Weights of a small CTC audio transcriber: arch transformer, cautious_adamw at rate 0.0019.
Rows from block 3 of a small CTC audio transcriber, named by matrix and row number. Rows with one number belong to one neuron. Each number is 50 + 12 x the weight over its row's rms, rounded and kept within 0 to 99. All counts start at 0.
After each neuron's rows are labels from the 100 clips, of 14976, where the neuron reaches its highest value: "loudest" is the band of the loudest frequency at the time of the peak. Only what is clearly more common there than usual is listed. The data: single English nouns, adjectives and verbs, spoken by a formant synthesiser in many voices. In brackets: how many of the 100.
# fc1: MLP up (model.blocks.3.mlp.fc1.weight, 1024x256), inputs 172-255
# fc2: MLP down (model.blocks.3.mlp.fc2.weight, 256x1024, transposed), outputs 172-255

fc1.662:50 50 45 43 50 50 50 79 69 32 57 80 47 56 50 50 50 25 13 50 50 50 50 50 38 50 50 50 50 63 73 64 50 50 28 50 50 74 50 50 50 50 78 65 50 50 42 43 50 30 57 45 75 50 39 34 50 50 50 50 56 23 50 33 68 42 50 30 50 42 24 50 48 50 62 35 50 77 43 32 67 29 50 50
fc2.662:50 35 57 16 28 50 50 50 50 33 48 50 51 50 50 50 50 69 50 76 77 43 50 44 32 41 69 84 50 40 50 39 55 55 50 50 50 50 30 44 90 50 50 38 50 63 61 40 50 50 50 50 50 59 50 50 75 50 23 50 25 50 32 55 72 50 63 62 61 61 63 48 50 50 27 56 50 50 31 50 50 50 50 50
loudest: 4000 to 8000 Hz (54)

fc1.298:37 50 50 82 32 50 80 50 73 67 50 41 30 57 50 50 50 50 35 33 42 60 50 61 25 50 39 50 39 73 38 69 50 50 50 49 50 67 50 50 41 61 67 64 50 33 32 43 66 70 61 39 50 36 50 50 36 40 50 55 76 50 32 25 56 29 50 31 77 15 50 50 50 44 67 50 50 50 50 50 76 38 40 52
fc2.298:28 50 56 65 50 50 61 50 50 50 59 36 50 53 50 50 50 50 40 13 29 50 50 36 50 76 32 69 50 34 50 51 34 50 50 42 62 50 58 53 50 50 39 63 50 74 50 36 50 50 50 80 45 29 22 50 38 57 50 44 50 50 50 50 50 50 62 50 50 35 61 74 58 40 61 42 32 50 61 61 46 41 61 50
loudest: 2000 to 4000 Hz (31)

fc1.149:53 40 50 35 50 24 51 33 17 67 79 50 50 65 50 50 53 50 57 50 60 57 50 50 50 50 56 53 81 50 50 50 50 55 50 49 50 50 37 50 50 32 79 16 50 50 50 65 50 45 50 37 66 80 50 34 70 50 50 57 63 66 50 50 50 62 46 40 38 50 50 49 50 50 50 50 78 76 50 53 50 50 50 50
fc2.149:57 44 50 50 50 53 50 58 30 54 50 50 59 44 30 50 50 50 50 92 50 12 72 47 66 47 44 50 50 50 50 22 38 50 50 50 60 57 50 50 33 50 63 63 50 50 57 50 36 79 50 50 50 50 72 40 71 50 50 50 39 42 50 50 33 50 50 50 38 53 50 50 33 50 50 65 50 37 63 74 20 44 50 45
loudest: 250 to 500 Hz (40)

fc1.97:44 50 50 45 63 50 50 50 47 41 41 52 47 44 50 37 64 50 85 61 61 50 50 23 54 50 49 16 50 38 64 34 50 64 50 80 50 60 79 34 50 60 50 59 54 68 50 50 33 50 36 50 32 68 72 42 54 50 63 50 43 75 58 50 58 50 82 50 50 50 50 37 50 50 50 50 66 45 50 50 50 50 50 50
fc2.97:69 61 50 50 50 49 50 50 50 34 34 50 45 82 50 50 50 50 30 47 50 52 35 34 50 60 50 77 50 36 67 50 50 65 50 58 50 39 50 51 34 50 54 50 50 29 51 50 50 33 50 40 50 55 27 50 50 50 50 33 35 64 51 39 47 69 54 43 50 65 38 58 50 50 39 38 50 50 68 50 50 50 42 50
loudest: 1000 to 2000 Hz (29)

fc1.205:50 50 50 66 47 61 68 50 76 64 50 50 50 32 50 57 44 19 44 64 59 50 50 58 50 50 50 21 50 56 50 50 50 50 72 50 50 61 50 58 60 69 50 50 48 46 50 50 50 50 68 50 38 31 77 50 50 50 74 50 58 46 50 23 42 47 62 40 50 29 50 50 47 50 42 50 58 65 50 60 50 54 50 72
fc2.205:36 30 64 50 43 50 50 50 50 68 50 50 30 50 66 50 77 50 57 50 46 50 36 50 33 76 50 50 49 32 67 50 47 50 72 50 50 50 58 50 50 55 42 74 50 49 50 50 50 67 49 50 42 13 50 76 21 48 59 50 50 50 38 72 50 41 42 64 76 47 52 78 77 50 51 50 43 43 50 50 50 50 55 24
loudest: 500 to 1000 Hz (54)

fc1.479:71 45 56 50 50 22 35 51 26 56 50 50 67 50 24 50 50 50 41 40 50 65 50 50 39 50 69 72 50 50 50 66 50 47 34 53 58 37 32 43 45 36 63 22 50 50 51 50 50 50 50 38 76 85 58 34 50 43 37 50 61 59 69 53 50 57 50 50 23 50 38 50 34 50 50 43 63 61 43 38 72 50 35 67
fc2.479:49 40 07 39 42 50 68 73 50 50 50 50 57 47 30 50 50 59 33 89 50 50 50 59 52 35 50 50 50 46 58 40 31 60 55 50 50 53 40 50 45 63 50 50 50 67 50 40 50 42 71 50 57 58 50 39 87 33 50 50 32 41 63 50 50 45 41 45 50 50 50 46 50 55 50 64 47 45 60 77 32 40 35 50
loudest: 4000 to 8000 Hz (66)

fc1.584:64 80 50 50 38 50 50 35 77 40 50 60 44 50 69 50 33 03 37 44 50 55 39 60 48 70 49 50 50 66 74 62 50 37 50 50 50 63 50 64 50 42 50 59 62 50 50 50 52 41 50 45 51 50 39 50 34 50 50 50 61 50 50 40 50 50 50 46 50 41 44 50 57 21 49 37 33 78 43 45 69 50 50 59
fc2.584:32 08 51 43 50 50 50 50 24 50 51 50 59 73 50 50 32 50 55 50 73 50 50 50 50 50 71 50 50 48 46 42 50 58 72 50 50 50 50 50 57 63 33 60 50 59 53 50 50 50 50 40 50 54 71 75 76 54 25 65 50 50 50 55 39 50 65 50 62 50 67 50 50 73 31 64 53 50 50 50 50 50 50 46
loudest: 500 to 1000 Hz (45)

fc1.547:68 50 50 50 28 29 50 50 22 63 72 40 50 50 32 81 50 50 50 50 41 68 56 50 43 50 60 50 68 64 32 70 50 41 36 50 53 50 25 50 44 36 63 09 56 46 50 53 50 38 50 50 62 74 55 34 73 50 50 50 69 59 62 52 46 50 35 48 50 50 57 43 43 65 50 40 54 50 38 40 65 50 50 49
fc2.547:46 50 31 50 50 50 50 65 36 50 47 50 50 45 27 50 47 63 50 75 27 29 75 32 63 41 50 50 50 50 50 34 50 50 50 42 61 62 70 58 38 62 71 50 50 50 50 50 50 79 50 52 51 50 50 28 72 50 39 42 50 44 50 34 50 38 50 50 34 50 53 62 45 50 50 56 55 42 50 66 03 50 41 66
loudest: 4000 to 8000 Hz (38)

fc1.738:44 50 34 53 64 50 50 64 50 35 50 50 48 36 61 50 52 04 25 50 50 50 50 50 45 36 50 50 50 50 77 50 50 50 65 50 51 81 50 55 64 61 50 64 50 50 46 46 50 31 62 50 44 31 50 50 50 60 50 61 50 35 61 33 50 46 50 50 50 50 50 72 45 50 50 50 34 75 50 48 50 34 64 55
fc2.738:41 30 50 50 62 50 50 56 50 50 50 50 50 50 54 50 50 50 60 58 50 50 09 32 50 71 50 50 50 50 50 53 30 80 50 50 72 26 50 50 75 14 50 31 44 50 50 40 30 50 50 50 35 60 55 60 50 69 50 50 50 74 24 59 50 50 70 50 52 50 50 52 70 67 50 65 58 27 58 67 50 50 65 53
loudest: 4000 to 8000 Hz (29)

fc1.500:38 55 78 86 50 50 83 50 50 77 50 31 50 50 50 63 50 50 50 50 50 50 24 50 37 50 50 35 50 45 36 47 50 50 50 41 50 69 64 57 45 50 44 50 50 50 43 50 50 90 50 50 50 50 50 47 50 50 50 50 75 67 31 39 50 26 50 60 50 35 50 24 50 50 50 62 50 50 50 51 50 50 50 50
fc2.500:50 66 56 72 50 50 50 50 30 59 50 50 50 62 50 50 38 50 50 32 54 50 50 73 50 31 50 62 56 50 50 50 67 28 52 50 44 50 67 70 50 64 50 50 50 50 35 50 50 41 63 59 50 15 50 50 50 50 50 50 50 14 50 33 59 34 50 50 63 49 53 50 50 20 50 33 40 50 42 50 32 25 50 50
loudest: 500 to 1000 Hz (57)

fc1.309:50 50 79 23 59 50 50 63 49 36 58 46 34 50 50 50 52 50 61 50 52 50 50 06 50 53 47 37 50 21 62 50 36 50 50 50 78 43 50 36 50 33 49 50 50 50 46 28 24 50 50 50 50 50 40 29 50 50 50 30 41 74 50 36 71 50 50 23 50 50 50 32 50 50 51 37 50 37 55 68 55 50 59 47
fc2.309:72 50 50 57 38 33 32 37 50 50 50 50 52 50 50 79 50 63 50 50 50 68 50 99 50 35 50 49 50 48 45 50 59 36 38 52 34 35 14 50 50 60 73 41 50 36 53 89 50 42 50 50 70 66 67 50 62 50 50 50 36 38 50 50 50 64 50 59 50 30 43 41 50 50 45 70 50 50 38 50 21 50 21 40
loudest: 500 to 1000 Hz (65)

fc1.8:50 50 81 50 50 39 50 32 50 58 87 63 63 50 50 50 50 50 73 37 50 50 50 38 50 50 50 31 50 55 43 50 50 75 59 50 50 50 55 71 50 50 53 30 20 50 50 50 50 65 69 50 31 50 55 50 50 47 50 65 64 76 50 72 50 29 60 50 28 44 50 36 50 57 50 50 50 50 37 35 50 45 66 76
fc2.8:50 50 53 50 50 50 22 70 50 62 50 51 50 50 20 50 50 59 62 50 50 50 62 50 50 30 50 50 63 31 50 50 72 53 50 50 50 47 50 50 22 43 76 50 50 26 41 60 50 50 32 50 62 66 53 16 69 67 36 23 29 50 50 34 50 50 50 50 29 50 50 50 50 50 56 50 83 60 38 24 50 36 50 50
loudest: 500 to 1000 Hz (34)

fc1.329:50 50 50 50 69 50 57 50 50 50 50 42 46 50 53 50 39 50 50 67 57 42 37 27 27 54 68 50 50 24 56 50 50 50 50 65 69 50 48 19 50 39 50 50 50 53 45 47 23 28 41 50 50 50 60 32 50 75 42 09 50 64 50 50 55 50 69 20 53 72 50 50 50 50 54 40 50 50 50 61 50 50 54 50
fc2.329:50 38 42 50 29 50 50 29 50 50 72 50 50 50 50 69 50 82 28 50 50 50 50 71 50 50 50 50 47 71 50 62 50 58 50 50 42 50 18 73 31 50 50 50 50 30 50 74 88 50 50 50 50 50 68 55 50 50 50 74 50 45 50 54 50 50 50 58 44 27 33 50 50 50 50 76 30 63 53 50 33 55 17 50
loudest: 500 to 1000 Hz (57)

fc1.354:57 50 56 33 61 50 50 93 22 31 52 84 50 47 21 38 50 50 59 56 58 50 50 18 50 50 50 29 50 33 62 47 44 50 50 79 69 50 50 50 50 50 70 50 50 44 50 50 40 44 50 50 64 74 40 25 50 50 50 50 50 77 70 50 50 50 50 28 50 50 55 30 50 79 50 32 65 29 56 50 50 50 50 60
fc2.354:50 50 50 69 41 50 50 37 67 50 50 32 50 50 59 89 69 65 30 85 61 50 40 50 44 64 38 50 50 67 50 63 50 60 50 43 44 50 22 71 30 50 50 50 50 24 62 50 72 23 73 72 50 24 50 50 57 32 50 39 35 50 50 56 67 53 44 62 50 50 18 50 48 42 41 69 36 50 30 64 50 50 50 56
loudest: 500 to 1000 Hz (47); 4000 to 8000 Hz (36)

fc1.331:50 50 50 50 50 50 48 50 29 66 50 50 50 50 21 33 50 50 50 50 50 62 57 50 36 30 72 50 50 50 50 50 50 62 64 45 50 65 50 50 41 54 54 50 50 50 50 50 50 19 50 50 51 96 50 09 87 50 50 50 70 50 52 17 33 50 67 37 28 50 50 41 29 50 50 49 50 55 50 38 50 65 50 69
fc2.331:45 50 50 57 33 50 62 50 50 50 30 50 34 68 54 50 22 50 22 73 47 50 50 41 50 50 50 44 50 50 50 50 33 40 50 50 45 59 50 61 50 75 50 50 83 50 39 53 60 50 75 50 50 50 50 50 58 50 50 50 51 50 50 46 50 50 49 40 62 41 50 55 50 50 59 50 33 36 55 73 14 50 50 64
loudest: 250 to 500 Hz (44)

fc1.93:24 47 50 64 34 73 81 82 38 50 50 50 50 50 33 50 50 50 50 48 50 56 67 50 59 50 25 47 50 70 38 50 44 47 50 61 45 50 52 62 50 66 55 50 50 50 50 50 62 83 70 23 64 45 50 53 50 37 44 82 56 38 50 29 50 37 50 50 67 29 50 50 50 84 89 50 47 50 50 46 50 30 40 50
fc2.93:51 50 50 50 50 50 37 51 47 50 50 50 50 50 50 45 50 57 50 50 33 50 50 46 50 50 46 45 50 19 57 50 41 36 50 50 50 50 72 42 43 43 50 50 50 50 39 50 49 73 47 50 50 63 42 75 23 74 50 43 50 50 37 50 50 50 55 64 50 50 41 63 57 11 45 64 50 28 50 60 50 77 50 50
loudest: 2000 to 4000 Hz (38)

fc1.445:50 56 71 29 52 53 57 50 50 54 48 35 50 50 50 61 50 50 50 70 50 62 50 50 26 50 50 50 50 50 50 47 50 40 49 50 70 58 50 51 47 41 50 15 50 67 40 29 50 28 50 40 41 71 50 17 64 50 50 18 58 50 50 28 50 51 50 17 50 36 80 29 50 48 50 41 50 50 50 53 50 50 50 50
fc2.445:50 66 50 53 20 50 43 50 50 75 50 50 50 50 50 76 50 75 50 67 50 57 50 50 50 50 50 50 50 70 38 50 53 50 37 56 63 57 50 50 33 60 80 34 50 50 50 50 50 57 51 50 64 49 50 37 69 50 38 42 50 50 50 19 69 47 50 51 50 29 50 39 58 50 50 46 38 40 44 50 29 30 50 50
loudest: 500 to 1000 Hz (72)

fc1.163:19 57 57 50 50 34 60 50 66 50 50 50 50 43 67 35 50 60 50 50 50 50 39 50 71 69 56 23 43 36 23 32 50 68 50 27 64 50 61 50 40 50 23 25 33 74 50 49 50 50 50 50 28 50 59 56 64 59 50 50 72 50 29 50 56 35 50 71 50 50 56 60 50 54 50 50 48 15 50 50 50 50 50 46
fc2.163:68 50 50 22 50 58 28 50 50 36 50 62 51 50 50 20 50 31 50 50 74 34 50 09 50 50 50 50 50 50 89 50 50 68 50 70 52 43 50 50 50 36 50 50 55 50 50 58 60 50 50 50 49 72 67 50 50 50 60 50 23 50 50 50 55 73 50 38 33 74 50 40 50 50 35 50 60 76 50 35 50 50 50 50
loudest: 250 to 500 Hz (37)

fc1.726:50 50 41 50 50 50 38 50 13 73 71 40 58 50 29 65 64 74 50 50 50 60 74 50 50 50 55 50 50 50 37 71 50 42 50 56 50 50 42 50 21 47 63 33 50 50 50 50 50 50 50 38 80 76 60 28 72 50 50 50 64 50 65 29 50 50 50 50 35 50 50 50 37 61 50 50 59 50 50 46 50 56 50 50
fc2.726:37 50 00 56 46 50 60 75 50 50 50 50 45 50 26 50 24 63 19 50 36 50 81 44 50 50 50 50 36 50 58 30 32 50 44 50 50 58 58 50 50 72 58 50 66 41 40 50 56 72 50 50 50 50 50 50 60 50 59 50 54 50 50 49 36 50 26 37 46 50 36 64 42 50 64 50 63 50 55 50 15 50 39 67
loudest: 4000 to 8000 Hz (34)